{"encoder_arch": "transformer", "model": "contrastive audio-text model", "dataset": "melodies that start on their tonic, played by one synthesised instrument", "train_examples": 26041, "n_mels": 40, "hop_length": 160, "input": "log_mel", "spec_augment": true, "win_length": 512, "tokenizer": "word", "vocab_size": 59, "loss": "softmax", "embed_dim": 256, "encoder_norm": "layernorm", "encoder_norm_position": "pre", "encoder_activation": "swiglu", "encoder_mlp_ratio": 4, "encoder_head_dim": 32, "encoder_fused_qkv": false, "encoder_bias": "qkv", "encoder_qk_norm": false, "encoder_layer_scale_init": 0.1, "encoder_parallel_block": false, "encoder_dropout": 0.1, "encoder_inner_norm": false, "encoder_subsampling": 4, "encoder_layers": 6, "encoder_width": 128, "encoder_positions": "learned", "encoder_pooling": "attention", "text_encoder_causal": false, "text_encoder_width": 256, "text_encoder_layers": 8, "text_encoder_norm": "rmsnorm", "text_encoder_norm_position": "pre", "text_encoder_activation": "gelu_tanh", "text_encoder_mlp_ratio": 2, "text_encoder_head_dim": 64, "text_encoder_fused_qkv": true, "text_encoder_bias": "qkv", "text_encoder_qk_norm": false, "text_encoder_parallel_block": false, "text_encoder_dropout": 0.05, "text_encoder_inner_norm": false, "text_encoder_drop_path": 0.05, "text_encoder_positions": "sincos", "init": "trunc_normal_002", "residual_init": "scaled_by_depth", "optimizer": "soap", "beta2": 0.95, "lr": 0.0027, "beta1": 0.95, "shampoo_beta": 0.95, "eps": 1e-08, "precondition_frequency": 10, "max_precond_dim": 512, "one_sided": false, "adamw_lr_other_params": 0.002, "grad_clip": 3.0, "steps": 14400, "batch_size": 256, "epochs": 141.6, "lr_schedule": "cosine", "final_lr_fraction": 0.1, "warmup_steps": 1440, "weight_decay": 0.04, "adamw_weight_decay_other_params": 0.05}
Rows from block 3 of the audio encoder of a small contrastive audio-text model, named by matrix and row number. Rows with one number belong to one neuron. Each number is 128 + 32 x the weight over its row's rms, rounded and kept within 0 to 255. All counts start at 0.
After each neuron's rows are labels from the 100 clips, of 14848, where the neuron reaches its largest size: "lies over" is the class under the peak. Only what is clearly more common there than usual is listed. The data: melodies that start on their tonic, played by one synthesised instrument. In brackets: how many of the 100.
# gate: MLP gate (encoder.blocks.3.mlp.gate.weight, 512x128), inputs 0-127
# fc1: MLP up (encoder.blocks.3.mlp.fc1.weight, 512x128), inputs 0-127
# fc2: MLP down (encoder.blocks.3.mlp.fc2.weight, 128x512, transposed), outputs 0-127

gate.362 [158 150 120 123 125 107  49 129 127 188 169  73 157 108 147  97 180 124 113 153 156 126  79 151 134  96 158 185 150 183  86 176 132 147 158 102 118 117 145 147 167  93 125 114 115 123 146 128 128  77 143  80 129 143 168  84  84 153 111  57 113 156 113  93 155  75 114 111 142 166 151 164  81 165 191  93  59  61 110 136 136  92 101 128 117  88 105 176 159 132 161 117  87 106 186 136 120 144 116  99 181 142 100 146 114  89  84 129  43 129 118  99 132 132 132 177 134 158 161 157 106 140 102 135  86 135 136 107]
fc1.362 [102 150 105 103 161 126 104 147 152 126 120 148  66  72 124 120 139 162  88 118  90 131  82 108 123 104 149 172 128 135 138 139 147 100 185  77 176 146 181 140 104 132  89 151 152 135 145  41 152 143 124 134 125 169 127 123  96 139  77 114 205 140 123 158 119 180 137 124 109 176  54 121 166 147  70 138 102 121 107 107 107 124 184  94  67 155 112 171 113 122 117 160 149 164  88  97 161 113 187  98 116  82 154 114 150 105  96  65 149 187 121 117  94  59  99  97  85  83  74  85 128 140 140 139 122 118 118 116]
fc2.362 [144 141  95 141 107 132 130  98  97 178  81 142 114 163 169 125 125 146 140  88 158 180 112 159 129 102  78  97 131 132 157 145 151  89 142 148  59  64 170 111 130 127 124 128 170 125  94 148  88 169  94 120  94  84 108 166 151  91  97 111 150 105 101  88  99 125  69 115 128  97 116 170 150 126  72 162 145 207 135 137 189 110 188 134  77 135 190 134 171 155  93 164 121 179 139 117 114 125 139 162 117 139  94 163 117 216 145 164 152 183 117 120  70 148 112 157 136 151 106 124  88 119 122 131 137  90  66  77]
lies over: G5 (44)

gate.57 [126 196 121  99 112 128 109 124 141 172 139  72 161 141 165  98 164 126 119 132 135 139  71 104  96 124 119  97 207 130 130 189 188 123 129 133 168 149 151  94  96 100 202  90 129  94 152  83 144 125 170 117 122  78  54 127 164  86 133 121 132 100 133  58 131  96 135 156  95 139  65  92 136 103 137  62 133 107 105  80  82 201 143 118 129 130 103 116 116 163 128 101 147 162 154 137 146 108 143 121 126 203 120 122 121 142 129 138 111  96 141 117 135 171 105  45 109 115 184 130 179 133 106 126 178 132  76 132]
fc1.57 [163 163  87 158 137 123 143 127 169 189 167  66 139 132 187 128 135 132 153 103  85 101 116  70  85 103 107 128 169 148 114 110 141 135 153 112  90 126 164 120 154 133 217 115 130 178 109  54 142 120 165 135 109  71 123 157  95 143  97 132 139 116 191 107 120 103 173 142 108 101  83  83 148  90 134 144 164 176 122 101  58 188  87 132 134 118 153 159  83 100 126 110 184 141 141 162  71 127 148 122 145 192 140 136 169 124 138 147 111 165 147  88 117 148 121  60 149 147 152 117 130 113 103  54 136 163 127  91]
fc2.57 [111 136 171  87 111 195 126 142 142 177 114 168 108 101 146 140 127 147 126 114  91  47 108 113 137 107 131  76 120 192 149 109 186 126 174 129 139 141 194 130 127 148 118 124 172 167  98 134 117 118 148 107 121 112 120 141 154  56  75 109 120  97 167  87  83 145 132 131  90 119 129 162 163 153  92 101 148 112 155 146 174 123 112 103 171  53  99  80 126 119  89  72 114 167  86 123 124 173 178  89  79 137  76 101 210 139 165  89 123 163 160 144 124 104 163  86 161  90 154 129 110  90  99 109 126  78 130 122]
lies over: D3 (70)

gate.206 [159 169 129 155  86  73 117 160 126 167 121  77 173 134 146 105 166 129  92 143  77  86  75 103 114  95 116 144 114 107 141 115 177 145  98 126 107 102 144  89 120 180 116  87 130 146  98  87 121 141 115 137 127  59  92 153  58 144  62 120 163 108 189  54 109  68 135 123 114  85  74 183 143 155 147 147 103 110  88 123  94 167 151 116 116 116 120 156  96 132 118 116 127 151 207 140  68 118 103 141 144  96 123 153 174 113 113 164 132 153 141  93 114  92 126  96  99 145 103 148 116  82 100  90  36 121 147 138]
fc1.206 [141 158 106 151 144 109  89  45 180 107  92 166  89 131 126 133  69 117 136 102 138  87 181 124 142 108 170 116 135  98  98  53  63 104 111 160  55 167 109 152 143 151 111 132 124 120 113 116 147 139  72 156  90 182 133 119 103 145 170 110  98 161 150 176 126 202 114  45 172 143 195 144 151 149 108 111  95 146 151 168 158  92 139 195 142 150 171 156 127 124 118  99  79  94 117 151 133  87 129 162 123 130 112  85 141  72 133 105 100 153 122 123 123 110 158 139 167 127 109 126 108 176 166 100  77 130 124 144]
fc2.206 [118 152 131 115 137 175 175  60 122 119 141 129 144 126 141 101 101  86 220  93 200 164  71 110 119 155 161 118 182 143  95 122  65  78 149  64  87 129  81 145 145  89 109 157 102 117 194 186 128 125 148 144 106 153  89 103  93  86 123 194 141 113  92 178 164 140 106 136 135  84 151 118 113 162 188 132 127 114  77 124 167 127 132 150 104 126 153  99 102 114 110  92 142 126 125 173 183 107  94  97 120 110 161 131 142 103 141 125 112 165 115 122 112 132 169 177 200 167  99 104 134 124 167 131  87  87 144 125]
lies over: D3 (60)

gate.461 [130  80 142 177 144 149  75 112  89  81 118 159 118 124 123 138 112 111 136  68 125 119  79 182 132 132 196 150  83  98 168 130 148 115 109 115 120 125  82  93 104 142 155 138 149 120  78 110 151  84 196  92 118 152 131 163 110 123 131 144 119 153  95 105  90  62 104 135  96  97 175 183 130 114 170  94 103 148 134 183 109 105  82 178 138 128 136  46 142 123 181 163  83 130 142 126  87 167 127 130 136 140 116  97 129 224 127 143 132 159 133 140 126  92  93 170 131 155 209 140  94 124 107  47 120 113 119 120]
fc1.461 [195 153 125 164 143 108  95 146 164 195 148 152 102 126 124 135 170  88 114 114 192 154 183 123 131 145 108 141 156 170 153 140 102  94 137 138 130 150 110 176 134  93 140 144  62 142 120 142 159 134 125 157 138 145 159  61 110  86 137 166  76 135 157 156  82 124 175  91 136  83 119 130 147 117 148 123 110  95 165 135 160 124 184 123  88 158  69 198 132 124 157 102 203 107 110 140 163 103 186 154 164 143  79 135 135  19 146  85  97  88 137 152 125 131 130 130 103 184 146 117 169 131 131 182 129 102 127 149]
fc2.461 [208  98 121 129 123 129 132 106 136 146  88 110 164 123  81 145 128 130 163 115 149 122 133 144 118 147  49 169 126 194 122  96 160 150 119  91 192 102 121  92 186 115 184 119 124  73 126 141 190  92 115 130 157 146 123  76 114 112 119 149  90 124 134 115  94 140 171 104 189 138 119 141 131 142 141 126 107 111 168  49 175 123  98 181  80  86  94 169 135 142 137 162 145 129 176 173 178 116 101 214 128 169  75 150 103 102 158 131 122 119 150 134 153 160  82 123 114 106  91 152  85 149  83 160 109 133 175 168]
lies over: G5 (53); F#5 (31)

gate.9 [166 126 139 155 143 129 143 138 160 134 140 109  93  74 138 165 100  88 143 138 124 141 115 159 144 141 174  94 122 153 137 121 182 133 146  91 143 133 129 119 150 142 100  86  81  81  94  83 110 188 173  98 113  96 156 116 100 112 110 118 102 135 169 120 119  54 131 207  99 182 166 105 156 168 138 128  71 119 140 207 111 166  93 146  87 151 161  72 142  94 147 126 190 103 159 120 168  96 133 186 136 140 148  78 179 186 154 184 127 151  95 165 144 103 106 143 137 187 200 120  85 145 101 137 144 104 101 101]
fc1.9 [151 153 124 142 129  74 136 157 122 116 151 112  84  60 115 148 109  83 131 142 177 135 150 158 101 122 205  91 151 165 126 156 106 154 118  98 157 125 118 112  98 143  87  94 105 126  90  71  85 199 137  91 140 110 210 118 118 120 119 104 169 171  89 126  79 115 137 182 146 148  82 106 137 135  80 148 135 119 154 148 155 133 122 149  75 116 129 118 145  45 156 118 172 108  51 121 163  83 101 189 172 147  75  97 150 134 152 140  75 120 130 147 136 132 145 140 140 153 226 123 116 133  79 132 122 123 112 160]
fc2.9 [147 114 131  94 179  99 124  92 127 156  90 121 135  85  58  95 145  98 142 118 186 145  86 153 125 124 107  74 168 186 107 124 103 164 109 107  93 153 136 140  74 139 105 114 117 149 121 171 141 152 134 133 214 162  86 138 140  93 153 157  68  94 138 129 101 108 183 113  84 119 183 119 118 133 142 117 130 112  92 162 109 114 169 171 147 149  84 125 157 121 133 170 139 125 151 102 172 172  65 176  86 116 104 168 137 170 140 136 198  88 116  99 173 140 166 149 123 177 216 176 138 119  91 116  86 119 124 158]
lies over: G5 (62)

gate.447 [ 97 148  97 137 104 107  63 124  81 143 115 103 141 154 143 115  77 147  90 148 118 161 132 161  88  53 161 101 133 118 132 126 123 115 136 129 157  64 108 130  99 102  93 131 112 105 141 130 115 148 131 108 188 123 113  72 158 108  85  97 116 173 111 123 113 127  98 180 139 157  81 112 133 124 132  75 103 125 153 191  85 117  73 131 128 209 197  65 124 148 144 113 106 138 157 134 126  59 138 175 105 194  67 148  56 158 121 135 115 123  90 188 127 188 122 179 115 133 119 151 169 111  83 133 117 127 106  89]
fc1.447 [134  87 178 147  97 149 137 140 147 109 143 140 150  99 142 178 139 142 153 148  94 131 150 138 135 132  97 135  81 112 107 169  58 186 113 134 180 180 124 111 102 175 143 106 125 173 152 172 135 135  53 137 155 161 118  91 143 143 156 106 127 120 118 139 142 185 130  89  86 137 141 101 158 148 132 101 121 131  72  52 156 161 190  74 181  72 165 170 132  94 102 139 151 129 155 137 109 147 120  91 143 161 114 198 115  93 166 116 179  87 127 163 116 118 148  53 139 124  81  97 166 200 182 128 143 126 107 158]
fc2.447 [ 89 143 117 128  84 144 131 124 152 120  91 177 127 156 109 152 107 149 180 126 125 174 150 120  97 140  29 143 135 121 176 140 149 115 102 106 180  79 116 138 112  98 104 132 162 141 142  92 122 115  84 162 136 170 135  53 121 114 112 101 159 133 224 127 140 187 113 116  78 148 101 147 171 139  94  99 127 182 137 104 122 107 111 115 136 163  95 185 131 185 163  77 119 140  81 107 124 124  74 119 141 204 139 164 130 131 137 117 145 101 108 193 100  95 124 159  94 105  53 135 155 151 149 113 113 194 171 135]
lies over: G5 (63)

gate.328 [144 174  85 151 104  51 128  79 200 106 135 146 171 123 102 108  88 142  87  92 142 103 144 113 112 165 122  84 100 129 159 163 100 113 144 127  60  56  68 148 168 156 199 128  82 136 109 165 123 127  87 147 117 176 212 105  94 112  76 146 143 186 118 130 127  89 142 101 107 122 158 133 144 114  62 180 138  55  97 152 110  85  86 144 160 107 136 118  90 142 142  66 165 151 110 139 117 120 103  81 117 107 132 143 159  78  99 109 105 128 114 131 155 146 157 119 115 122 128 127 117 113  88  87  92 144 145 126]
fc1.328 [161 145 123 175 135  29 116  87 170 135 128 152 155 171 165 170 128 137  86 130 135  67 103 109 141 135  98 141 188 175 131 126 157 115 114 107  94 153  96 160 191 142 139 100 111 107 122 142  91 135  63  80 132 105  66  95 119 131 150  79 143 187 122 137 125 114 104 121 116 163 170 169  76 124 108 107 144  82 145 117 151 110 124 111 156 106 122  81 187 134 102  63 106 168 101 142 140 112 126 120  94 118 158  57 148 138 126 139 138  53 152 124 133  97 157  86 122 164  46 138  89 123 151 153  60 140 112 130]
fc2.328 [ 95 141 158 116 136  93 125 129  88  59 142 126 140 100 138 153 115 140 115 140 116 156 126  82 130 111 125 161 119  85 127 177 100 143 116 126 152  94 122 115 144 141 120 115 195  94 152  40 135 186  77 115 159 216 183 102 146 170 181 100 143  93 113 102 146  50 104 111 140 153 188 126 104 111  28 120 105 137 121 137 120  89 168 126  69 115 128 140 131  99 148 208 215 159 165 116 144 128 148 106  78 131  98 159 131 133 160 167 146 143 114 127 158 122 151  97 102 160 111  97 127 141 131 156 139  89 134 108]
lies over: A#2 (46); B2 (32)

gate.140 [ 45 102 150 151 129  86 144 110 125 134 147 143 148 111 121  95  46 137  62 123 123 163  81 114 160  86  69  94 126 145 133 115 159 127  98 183 140  81  92 170 112 130 198 139 106 179 148  80 152 127 156 139  96  65  93 142 143 134 157 172 149 141 125  87 100 142 169 117  84 152 139 159 110 117 136 122 148 152 101 109  59 138 120 168 137 115 141 124 134 143  78 202 154 124 120 111 148 174 111 122 113 145 194 132 126 168 104 160 174 134  68 168 112 121 115  53  79 151  79 168 131 112 101 136 153  92 125 103]
fc1.140 [164 102 180 115 128 167 119 174 146 128 143 103 150 155  92  97 166  97 128 129 146 123 134 135 133 156 136 108 145 114 136 116 156 117 169  67 215 150 165 152 144 115  85  73 102 141 143 146  97 143 116 130 195  73 159 176 123 120 111  89 137  85 135 122 106 117 139 186 116  76  92 143 126 188 102 125 139  88  90  97 188 141 172 157 158 109 120  75  51 106 149 100 130 146 182 122  76 144 130 146 145 181 106  84 158  99 168  95  58 101 139  87  97 184 143  97  84 112 107 101  98 151 132 154 165  97  87 131]
fc2.140 [153  99 176 128 118 132  69 173 171 158 123 125 172 141 161 180 109 103 184 135  96  99 134 120 122 136  78 218  98 200 122 191  97 111 136 138 204 162 141 128 104 115 130  61 163  89 110 120 175  96 174 127 165 146 111 129  79 131 145 155 111 116 171 132 125 160 132 169 102 164  83 118 130 103  93 150 139 161 126 107 113 109 110 103 167 125 124 119 132 181 135 167 120 173  78 157 131  91 122 150 136 178 161 110 149 200 171 118 133  82 133 121  76  73 130 144 119  64 104 167 177 121 108 138 136 152 108 110]
lies over: D3 (55)

gate.261 [139 182 165 142 157  63 105 122  78 229 132 141 142  84  69 146  96 105 104 104 139 137 123 110  79 133 197 139 140 174 148 106 101 134 123  75 102 104 105 121 105 130 127 120  92  63 113 130 107 140 198 143 194 131 128 160 148 112 122 156 123 114 109 133 104  67 146 187 120  77 158 165 131 123 144 145  61  75 111 143 141  77 115 190 113 152  92 166 162 104 147 105 135  98 117 130 168 123 125 156 179 107  91 113 141 109 138 144  97  94 194 111  99 126 134 181  87 189 141 119 100 126  99 103 153 103 139 144]
fc1.261 [ 71 101 157 107 157 119 201 132 187 118 139  82 167 146 175 156 162  72 132 153 110 148 140 110 161 124  51 149 121  83 144 144 101 127  94 152 119 103 130 146 168 147 142 119 157 177 157 123 136 140  72 170  91 113 127 161 162 145 102 115 136  87 167 126 147 182 137 128 135 139 154 108 124 120  97 157 169 179 196  67 135 148 147 135 104  87  90 177 115 147 112 151 109 129  57 109  66 145 153  66 139  97 152 140 113  86  91 117 153 147 107 142 177 161 103 105 170 149  43 104 174 130 138 116 142 107  69 133]
fc2.261 [131 192 153 116  97  98 214 127 101 119 134 122  83 162 152 159 102 109 110 161  94 122 112  91 139  85  89 170 165 168 122 128 126  98 124  87 139  87 147 156 111 132 125  53 158 177 125 135 182 147 150 112 110 190 111 120  96 152  51  93 172 128 137  95 102 145 122 125 139 124  90 124 126 183 164 151  69 152 127 188 107 109  71 111  42 150 146 160 132 139 142 156 158 171  82 101 120 110 143 179 136  99 139  76 124 110 117  81 195  94 131 125 101 133 146 115 128  85 108 118 114  89 116 102 153 165  89  82]
lies over: G5 (91)

gate.95 [170 161 158 135  78 136  95 153 110 100 119 116 169 116 126 191 196 112 154  85 118  64 104 143 148 138 136 168  97 145 199 106 145 177 109  66  71  76 160  97  98 142 203 133 124 120 136 120  75 101 126  87 153  69 131 128 150 115 131 116  97  71 131 100 101 112 108 131 146 123 160 120 178 120 150 175 149 180 126  73  81 153 110  96  63 188 184  67 141 139 170 151 144 150 127 176 137 148 128  72 153 132 165 133 139 146 110 125 103 117 157 115 153 117 112 134 120 112 115 101 148  93 100 128 107 177  91  86]
fc1.95 [ 65  77 180 108 103 149 150 109 170 149 182 169  94 197  84 164  55 182 122 132 150 168 211 151 115 140  97 117 122 148 100 130 169 114 151 138 153 113 118 118 126  94  95 158 146 153 133 158 142 176 194 122 146 175 129 205 137 144 153 150 150 132  92 182 196 149 104 118 156 121 120 108  91 111 138 133 107  82 144 149 157 100 151 121 182  71  89 126 117 131 133 173 124  90 167  81 109 101 137 138 141 119 125 128 130 104 165  76 160 100  83 171 130 171 155 148 124  83 141 133  74 133  98 131 134  94 167 142]
fc2.95 [142 125 106  87 138  82 108  68 154 163  73 117 104 101  81 102  50 175 164 130 135 199  80 143 119 118 138 130  93  61 116  95  36 164 159 118 126 160  88 119 103 117 142 153  86 115 117 151 169 151  89 145 134 105 132 111 101 164 130 146 152 139 108 136 125 151  79 106 176 132 146 105 127 176 184 115 150 151 118 139 179 139  98 148 109 103 164 135 146 116 156 175  69  57 104 155 153 102 122 145 160 138  93 142 120 118 130  98  57 167  52 142  99 114 170 122 160 115  79 151 108 118 163  99 156 151 163 134]
lies over: D3 (75)

gate.421 [129 116  75 139 128  82 142 198 115 186 119 139 124 161 204 139 111 160 148  74  93 102  97 106 119  86 117 104 101 137 144 145 213 142 161  80  88  83 206 119 169 195 148 116 142 119 158  92 128  60 115 150 140 111 140 139 141 122 119  65 159 157 126 156 148 171 150 127 105 132 109 118 161  93 166 134 140 136 157 137 103 181 172 110 135  92 128 129  91 102 101 127 122 233  90 152 116 185 130 135 150 113  85 152 128 167 138 171 111 105 136  87 124 144  96 151 131 151  80 123 133  72 109 131 109 138 179 142]
fc1.421 [137 133 105 142 116 145  56 144  89 157 132 151 144 125 175 174 132 154 116 122 113 161 130 131 133  91 151 110 129 151 112 198 118 124 117  78 104 115 192 130 166 100 117 133 129 115 106 138 110 180 128 116 112 161  64 105 146  36 170 144 108  87 172  83 204 125 139 191 119  70 128 102 152 113 131 110 165 152  96 119 159 146 136  86 133  70 111  97 117 162 116 123 144 154  97 122 107 126 146 107 110 181 104  93 128 121 158 188 134  63 128 113 142 124  70 173 158 116  81 185  98 171  92 126 190  90 100  69]
fc2.421 [150 180 113 122 119 141 136 126 120 103  41  60 138 168 166 141 100 154 117  96 144 181  46 111 116 156 186 123 123 147  81 134 153 101 184 125 149 120 111  97 131 106 132 116 156 151 112 116 168 121 153 114  87 130 113  42 119 139 142 121 163  95 197 136  95 119 106 142  66 182  95 137 177 118 124 127 136  85 118 134 131 128  88 141 217 105 144 188  95 186 122 110 120 153 148  96 111 109 145  88  73 181 149 101 184  81 116 130 140 184 145 132 139 107 160 135 139  97 195 132 130 107 116 135 119  95 115 126]
lies over: D3 (39); A4 (30)

gate.179 [ 90  77 149 185 126 178 117 134 139 227 134 165 142 102 150 117 156 135 129 145 150 159 131 141 141 124  69 169  61 145 161 150 196 101 121 126  69 135 157 158  74  78 107 120 154 102 139 124 147 102 164 138 100  76 119 115 161 110 147 127 181 100 120 117 109 104 166 174 138  71 117 114 132 128  75 102 166 150  96 121  82 206 154 123  42 108 107  89  66  65 162 109 116 150 102 120 119 173 156 110 120 167 114 122 102 148 126 136 129 146 113 149 112 126 120 163 124 128 126 165 145 109  65  71 147 113 121 156]
fc1.179 [ 73 108 150  78 117 145 185 102 116 129 126 131 129 147 181 105 159  69  98 141 121 185 141 143 131 161 127 189 110 105 132 112 120 118  81 121 149 174 128 128 132 107 115 157 138 107 124 112 142 132 155 131 192 127 168  82 140 128 153 140 116  50  89 177 151 121 123 130 138 183 134 100 115 119 117 156  59 109 139 124 164  88 169 147 112 159 116 140 178 113 167 160  87  85  79 119 177 102  98 141 101 174 167 135 107 170 155 122 110 114 177 158 172 195  97 137 219 119 173  76  76 184 160 118 144  83 127 123]
fc2.179 [115 123  93 134 116 135 171  97 106 149 144 151 177 150 101 111 125  94  74 171  75 178 129 107 205 185 180 135 103  82 146 132 120 165 150 153  80 132 126 181 148 142  98 109 100  90 156 150 150 110 123 131  55 135 141  64 186 110  20 165 132 131 142 186 103  83 125  78 148  69 170 145 123 125 135 140 126 128  95 125 121 143 144  83  86 146  97 108 151 145  99 117 106 129 155 118 134  91 113  95 178 133  94 163 170 134 173 126 119 209 152  99 118 153 110 127 126 167  96  90 127 139 142  82 123 171 120 143]
lies over: D3 (68)

gate.194 [187 146 114 118 107 113 136 170 173 117 157 131 152 126 136 154 139 111 113 188  81 176  80 118 142 100 129 104 134 154 123 131 128 118  70 111 101 123 120  58 136 111 136 123 111 126 149  99 123 153 209 114 124 111 123 105 115 127 111 151 102 136 148  76 134 234 173 128 123 175  81  95 191 149 147 160 175 125 101  49  84 175 115 170 101 149 119  95 125 125 155 157 139 145 187 123 114 169 104 121 148 154 150 150 220 157 152 101 187 149 142 134 133  96  83 146 125  84 115 173 152 116 130 105  86 141  79 168]
fc1.194 [179 161  85 102 118  97 103 160 143  98 153 131 118 172 120 148 147  81 130 119 117 158  70 125 160 181 137  96 133 120 127 144 182  98  90 128  59 121 137 142 191 111 131 123 102 116 176 115  91 177 202 124  98 151 107  82 181  88 122 117 176 128 156  82 133 141 116 104 134 147  90 151 144 134 167 103 133 129 124 125 121 219 116 126  81 117 132  83 115 172 127 124 145 200 171 174 121 154  92  79 113  76 162 131 166 131 143 165 175 141 155 107 132 104 147 125 148 124 111 176 206 134 153  80  95 185 107 173]
fc2.194 [ 87 123  59  89  60  84  76 117 119  85 142 163 144 125 171 126 155 120 132 112 127  39 156  90 104 116 162 195 124 175 131 158 209 127 135 206 127 128 129 127 126 100 130  93 148 123 113 133 106  95  92 149 170  99 106 128 129  89 113 184 189 150 106 136 104 133 187 184 142 105 115 131 110  74 149 112 146 161 173 109 134 149 134 151 154 130 154 114 155 162 122 197  91 168 106  97 118 120 132  64  78 119 117 137 114 135 162 117 159 140 171 180 140 184 128 147 146 129 137 148  98  88 132 139 104  96 168  83]
lies over: D3 (88)

gate.139 [192 144 132 100 102 105  92 106 111 147 119 105 144 112 152 174  71 149  64 170 138 167 132 101 123  53 138 118 113 169 131  99  97 137 128 182  83  99 110 109 204 124 167  91 146  58 145 126  88 116 120 128 162 201 115 145  77 145 137 124 136  85 201  90 127  75 114 110  84 131 127 105 132  98 145 118  92  82 173  98 144 114  88 128  82 189 109 116 139 112  93 127 141 111  83 192  89 134 132  81  92  93 112 115 145 107 163  73 124 135 108  99 103  76 149 139 125 146  84 119 101 102  94  72 112 159 128 119]
fc1.139 [133 143  86 131  89 105 120 149  87  77 116 129  92  90  63 151 104 127 116 126 143 124 126 114 146  68 112  91  90 104 166 103  86 191 143 114 110 109 103 155 216 148 212 191 142 100 104  95 136 112  91 103 140 112 138 112 161 178 150 128 144 122 133 151 106 154 116  70 129 181 159 141 166 101 104 145 133  92 134  70 136  10  82  71 112 143 191 103 120 105 108 133 202 173 158 119 118 106 132 129  95 111 128 157 127 167 121 127 162 159  98 142 148 106 112 128 148 121 147 164 136 145 115  98  83 129  97 145]
fc2.139 [106 115 115 143 156  92 166 177 115  92 132  98 137 134 163 145  91  57  84  77 116  88 127 167 112 167 116 178 102 140 138  69 100 113 184  96 120  43 144 136 133 117 154 122 183 158 130 120  66  84  70  60 188 148  87 110 166 107 116  92 117 157 141 162 118 106 142 138 142 119 137 171  88  81  88 153 101 128 135  92 104 118 152  71 174 211 142 113 161 125 159 106 113 189 139  91 110 119 157 203 121 167 117  95 154 150 131 162 137 131 125 134 162 144 112 146 155 125 139 108  87 141  88 174 137 122 129 126]
lies over: A#2 (58); B2 (28)

gate.39 [168 117 129 138  89 153 130 161  55 105 134  96  98  74  98  96 102 100  94 102 111 141 140 125 122  90  93 102 119 102 153 169 100 188 148 149  89  89  88 148 161 127 218 165 136 148 130 118 174 123 115  80 197 127 103 152 122 106 152  83 190 105 119  96 146  79 167 138 115 200 110 118 134 118 133 106 147 109 111  78 135  52  84 106 108 126 152 108 148  59 122  56 141 121 145 116 139 113 168 140  99 133 154 163  98 176 133 135 121 148 118 134 177  79 105  50 121 132  96 168 176 129 135  93 154 131 112 122]
fc1.39 [116 166 131 136 127 154 156 189 109 126 124 105 132 111 130 119 124 154 130 144 141  83 106 133 144 129 125 123 146 180 131 198  96 131 128 105 155 162 134 198 147 115 136 170 141 128 171 132 150 147 111 162 117  97 171 118 156 127 115 136  86 143  80 148 123 153 195 175 138  87  74 159 135 126 132  90 127 131 106 188 134  79  94 150 145 116 104 138 120 166 112  67 172 127 159  75 136 140 125 145 133 134 123 176  61  90  74 135 153 115 147 116 125 129  66 135 112 112 121 143 124 129 159 150 255 108 244 166]
fc2.39 [154  57 117 150 179 184  93 116 143 159 114 125 107 140 149 108 147 158  88 122 137 170  58 139 130 138  94 111 150 167  92 191 103 115 165 114 147 124  85 132  81 113 126  76  85  84 126 125 120 140 118 179  91  74 136  93  96 178  74 120 142  94 145 143 168 177 144 155  72 179 124  98 166 124 167  86  91  67 137 149 109 159 171 164  65 116  93 161 217 147 120 149 132  86 106 124 152 155 123 108 162 189 118 151 117 135  81 154 119 164 164 104 131 122 112 125 126 127 170 121 134 132 177 127 120 100  82 105]
lies over: A#2 (55)

gate.316 [110 104 119 133  60  95  47  72 139 101 155 120 152 101  56 115 122 122 170  53  83 101 115 108 121  98 137 150  76  75 126  51  97 180 109 152 121 138 170  99 115 140 165 129 116 127 105 146 113 128  87  64 144 162 142 117  95 123 161 102 178 184 167 132 123  77 137 101 133 109  97  99 126 105 132 106 134 134 135 125 103 106 162 132  97  89 164 180 112  89 125  66  89 174  76 110  58 112 134 145 137  88 132  91 146 101 192 101 115 116 134 158 138 115 141 113 119 149  76 115 141 147  81  89  92 108 112  95]
fc1.316 [141 101 117 124 142 101  85 134 142 111  73 112 118  72 107  94 184  78  77  60 110 176 126 166 122 118  90 180 169 113  91 140 104 167 145 137 142 129 167  90  81  83 174 164 144  78 132  95 139  97 169  87 167 122 104 139 126  94 154  99 178 159 121 163 130 115 130 134 106 158 105 108 134 169 149  69 189 134 111  64 156 101 178 115 125 121 173  75 201  82 141  86 138  87  80 147 130 112 182  95 130 125 133 151 109  91 118 147 199 108 158 119 153 138  87  95 111 110 118 142 139 173 153 124 119 146 169 103]
fc2.316 [ 59 218 111 134 136 150 137 145  91  90 112 119  78 111 157 134  72 163 150 154  67 158 105 135 123 132 164 141 135 150 122  96 154 113  99 138  86  62  71 127 149 115 109 170 138 115 113 140 209 142 140 130  73 108 176 156 126 118 107 157 151 141 158  50 121 135 163 122  88 134 200 129 137 105  86 134 136 144 146 143 101  67 145 155 181 129 129 127 137 121 139 130 136 136 162 170 115 122 124 178 120 119 104  93 172 139 128  69 135  95 175 132 101 104  62  55 100 123 124 112  47 120  98 181 124 114 123 128]
lies over: A#2 (33); A2 (27)